Weights of a small segmentation model.
Model: 1.97M parameters, norm batchnorm, activation gelu.
Training: 10500 steps, held-out accuracy 99%.
Data: 195000 training examples, 13.8 epochs.
Rows from block 4 of a small segmentation model, named by matrix and row number. Rows with one number belong to one channel. Each number is 128 + 32 x the weight over its row's rms, rounded and kept within 0 to 255. All counts start at 0. Numbers have three digits each.
After each channel's rows are labels from the 100 images, of 14848, where the channel reaches its highest value: "peak on" is the class under the peak; "responds to" is what is common among them. Only what is clearly more common there than usual is listed. The data: rosettes with rotational symmetry. In brackets: how many of the 100, against the usual share in percent.
# convs0: first 3x3 conv (model.enc.1.1.convs.0.weight, 96x96x3x3, each kernel summed), inputs 0-95
# convs1: second 3x3 conv (model.enc.1.1.convs.1.weight, 96x96x3x3, transposed, each kernel summed), outputs 0-95

convs0.88:136067093118090136071125126108060128210127102150116181197164093137174131146121116131120094152117179103101110177113153121123046117130174129117139147130157130168177103105095095091111157147155098069130072137109144172090183109119154128152129158072077111174145106099148160094112094151114130119
convs1.88:071112109102131147099155113160128113118110120156141090121110115078113115093121146140093110121193145194145141146074073142132134072125108153112121112070105128119146113192130170178140096172107115148090113157121145152151120078165077118154037144186213140105089132088101134116087150060121128095
peak on: backdrop (94 vs 55)
responds to: vivid (45 vs 14.7); pastel (35 vs 14.2)

convs0.70:157127120130118137109121156135102123110110108159083139122154190162153051106155117156128157092108131072023075128133161157116117083104109134075131132141134124111163160150138123134130136135123081094136171166156045079154102068156087103180148166128087144139134117156107140101164172051124087100
convs1.70:121132110076122101155140101092169090108155158155140141135144110143131168103106117147084152149147159152190175137120099114117139078184098103174109113088156127193075136096206165074117131085086111097148105093144162178072090109065175095115118105129133141126045164118111136133086074122114137114
peak on: rosette (77 vs 45)
responds to: dark (55 vs 14.3)

convs0.19:158147093125081110141143168182092154129142115088114151085173185095088116080124129116057116115116124114098148106114084169164104094123081116120109135146173096070084137194116074147112115140104127093081126113084081124132083122108053142164151123112143180087165175140123125076117167072158167122
convs1.19:122137166177134158138104109155119080127124130155108109135086057138092164096120117113153098149117136164136171125078100100099125107188176199142090119059085168146100146110182111089090142127131138096143154141147105188156124228116181123093125088145138113134107121115119111118036093149095151121
peak on: rosette (100 vs 45)
responds to: vivid (39 vs 14.7); cool (35 vs 14.5)

convs0.83:107082074095184133128134115181126108090141102169123067094119040167100071142157122148166115072144112078114159168120105161168129102118155100093158120137098156099137159118102099120077111100087104087162143152123069122161167130139126077125119090133120102192169163098126154134109178080071132116
convs1.83:163109149110143068123082172121150099174130148088088111168176151121091197091110153122096132076086151154120109068105099134106121130157085205067114096103192127095065081137120144145108098100150140073129111163118154161112134167146107089134114092128129157066118135126082137151084130099180143153
peak on: rosette (82 vs 45)
responds to: vivid (46 vs 14.7)

convs0.78:140114156064151129056129058129096081151092126125148126151144136117143089122160102077190176127158128072142120126092135118102058093119157136130117128080113148124137118167126174111071162139143142055143061131148160132089087108185118176123110127072057088131143136146106125101177134091136093149
convs1.78:080167142108112137159073089127152168116138145113066097074138091159130107124154121119091122153133123196105146131130085103109076116146160115090134118104102099077080068076168160136174098136121072139106099092198117120091139129106195170078068143111102122120068133119116129188090150142091154116
peak on: backdrop (94 vs 55)
responds to: dark (42 vs 14.3)

convs0.53:099149115100114104164104102161088156161128107127129156127135147190116077101169123110084076104179166099113166131100137076117135117077136160101100093158085143111104152089130115099212134101098179170134170128144163142135179128125139138162044094082119125120096144106169080156151138056105149066
convs1.53:122102064146140122030156168134149122085133118119142092162166096105111156135112118176182095109082138081143116082099120140112108199150075114184103105164105165130133076125139129103098153111152165081117079111102106169141108177075136107143211090136121139074103120135133129168124173120171110117
peak on: rosette (76 vs 45)
responds to: grey (34 vs 14.3)

convs0.28:122152093138190128173152138099141107125178132162153073071147198111034122211193142091167134112146178108141106069121095104145108139138157138112135118093172104163131089130074146154117094143090098151140141117097095110159164148130129081160121115161139122153120191111093077107089127103156136143
convs1.28:178091172125096127091103109146090154145125107130135211145127067128130208096104178115041127085077122113140129145075142172076147100083078143137115096146122156149140139095189125117112149122108175105160114123101131136121088076116092121112136124100091102080133124143083162145084062160107147157
peak on: rosette (92 vs 45)
responds to: cool (62 vs 14.5)

convs0.31:106131177082173195167085162153098114140125114124136129150134056141168193111115130140043099141125167161172091177101158096085102113090139145126169125068125122176105122091114148166174116089180138147118144141108150115129144120200127182104133150093101158087093099069126120119144086148128088147
convs1.31:110088036119158098092080122149126149096113129137140147111084145140088122082121118083146169167171092102092098079162123139095082196125123132127115155192172112071107153129112107154089117126142191111145157157143176147123143233118150124142126108095076121172105108173118148147116124111078165122
peak on: backdrop (96 vs 55)
responds to: vivid (46 vs 14.7)

convs0.74:090188173130121103105124134164059118089139157182156151132140140138084150166106096104133073182122122141067128133139195125141085157090053107106171129200150183177095160131161104125078109130114142098138139213106164099150125161136134121124147152071162147110146169094111101126141133166156127134
convs1.74:128073058155153143102167121099140059143125098118110125079094096117167124130082081137144152080126148143154132097176117100097128101083090116120087135072174113085123108078092102139134110149088189115115135083117117171093058175111154113136110118136085077151095093132130116132065183066162140121
peak on: rosette (79 vs 45)
responds to: dark (34 vs 14.3); vivid (33 vs 14.7)

convs0.15:138168073163101139148114102113135155165093097128100073092090118100144124102136070137110152152186155156154105136127104191082036089156139114124128107121132134111112135129081117145120117129147043109124090129156096134145139092179070166150112084100062171120097107134094119101174083139132046120
convs1.15:114099185117166149117167118123154137147154089112201152142111148130187147163151203140139108084180132087152108160101154186138106065092167165150131169121075104139148143163088174121131138094131160155123118136104121139195139112104125169153103187111158143172205131107140152135180178142183121131
peak on: backdrop (98 vs 55)
responds to: pinwheel (88 vs 49.8)

convs0.12:120090078168115129105153118094189092119103132123123072206155148080142155125156081137126146125143173112130115071152115145117142142111136105102109143124157146113172088160063155139099105136083107075162130145107043125097147063144144158152128185126125158103108156214130171084174170113099145101
convs1.12:080109095093131072166091097136141157116130181113156134142087059163146129127152149131094144115088155190128164128156108135187174077116134179177156151111144169136109119084162121114170162085152091153179115069142147161105162097143107095115119217115155107180146105081134113107091156150101143085
peak on: rosette (98 vs 45)
responds to: vivid (47 vs 14.7)

convs0.84:136134099087152097142169069097143108151197089039138157115146132112148141102167110185102106126089102086130107126077082088147093138108114164140158114164141119081162118152136088104159069123053125185116117136164136114106144093168128141094145130167104123139091122099154159129210076097128156178
convs1.84:104167145157105139084086110157106124145099134144101099100108115149095114099059122157185126124158136142184142144102178122171090187097147131089139146175171046232091162125108107131143114123142106159133050120127148151108131154176150184132127094173134114138136062151144112128126093153084094112
peak on: backdrop (89 vs 55)
responds to: grey (47 vs 14.3); warm (32 vs 13.9)

convs0.82:113127121153069151102097117147135090088136121214087076145132107124111139137150076171157072166147126075115099134118141151141093091128123136188160171087106123129131128144072092091117179089118134116131095118094114170126202133168119139105119168115080137089115136110217128085166169185091135094
convs1.82:120101095122127112127097115073178193148151083140151155125137187134137110104185100165118149150063102166058124152097094152130129112144130057152113099173109162141107123120135152065123112146111090154133091119098088038165112121090171104176133140167134120132110101099059159145132119196113089146
peak on: backdrop (94 vs 55)
responds to: vivid (48 vs 14.7)

convs0.34:127145142084069141087137094113129157053102118054095143148086096149145162094162105129088144117169128075131133127127064174095163129125179112146074106037091144089117183114150119137119088148112141131082156123126143195163125130168080133091137121133106099159142094081152101146128069139120083120
convs1.34:118100136118173131116126168146151117098135083202118083128120201102100108220122149121197189110106159142177120107112135095074100123165176146109124130176100156124063074119091158121079092157072114120100116074110136099130146130120145104134160176102078149122135178107142135114124171103088125141
peak on: backdrop (94 vs 55)
responds to: vivid (69 vs 14.7)

convs0.17:142114127161167114108137104148126120090136129179139133159118143112166092133109147099154080241113082150196144094142093105142116169139139158153090138135138114207155106134139148133119087201159129127128145131134135136126119088097136139124123128128225142121114148122128050168227115093122179129
convs1.17:141114125137073056095150140101115160143136100117125098105170081068112158100094106143161104079178147104108126111092153143114156159127081102129134122097130079117118094140134100103116120126084167080131108130126118074110055153099164057070148110090128113119107139144200172080062137119107155052
peak on: backdrop (87 vs 55)
responds to: vivid (48 vs 14.7)

convs0.27:097145170066120123074099072128181133148111141146150114094159141105113135171126106132205136157137104137130118158069157082133140170152081092142136113151133118172147082142173059134130142125118141140102175191119132134146127133105087113164119102141187091141165104188079154146195200132163176096
convs1.27:132105100190063113122145128126177095087134087128084125108091094090111156126096123127081116091089121098148098148127124131145121105095111150125115144190128073124102136145095114166087128113091103105096054053138138063091139101130179104143170093126103175099147096086066135115151041140138082145
peak on: rosette (82 vs 45)
responds to: dark (48 vs 14.3)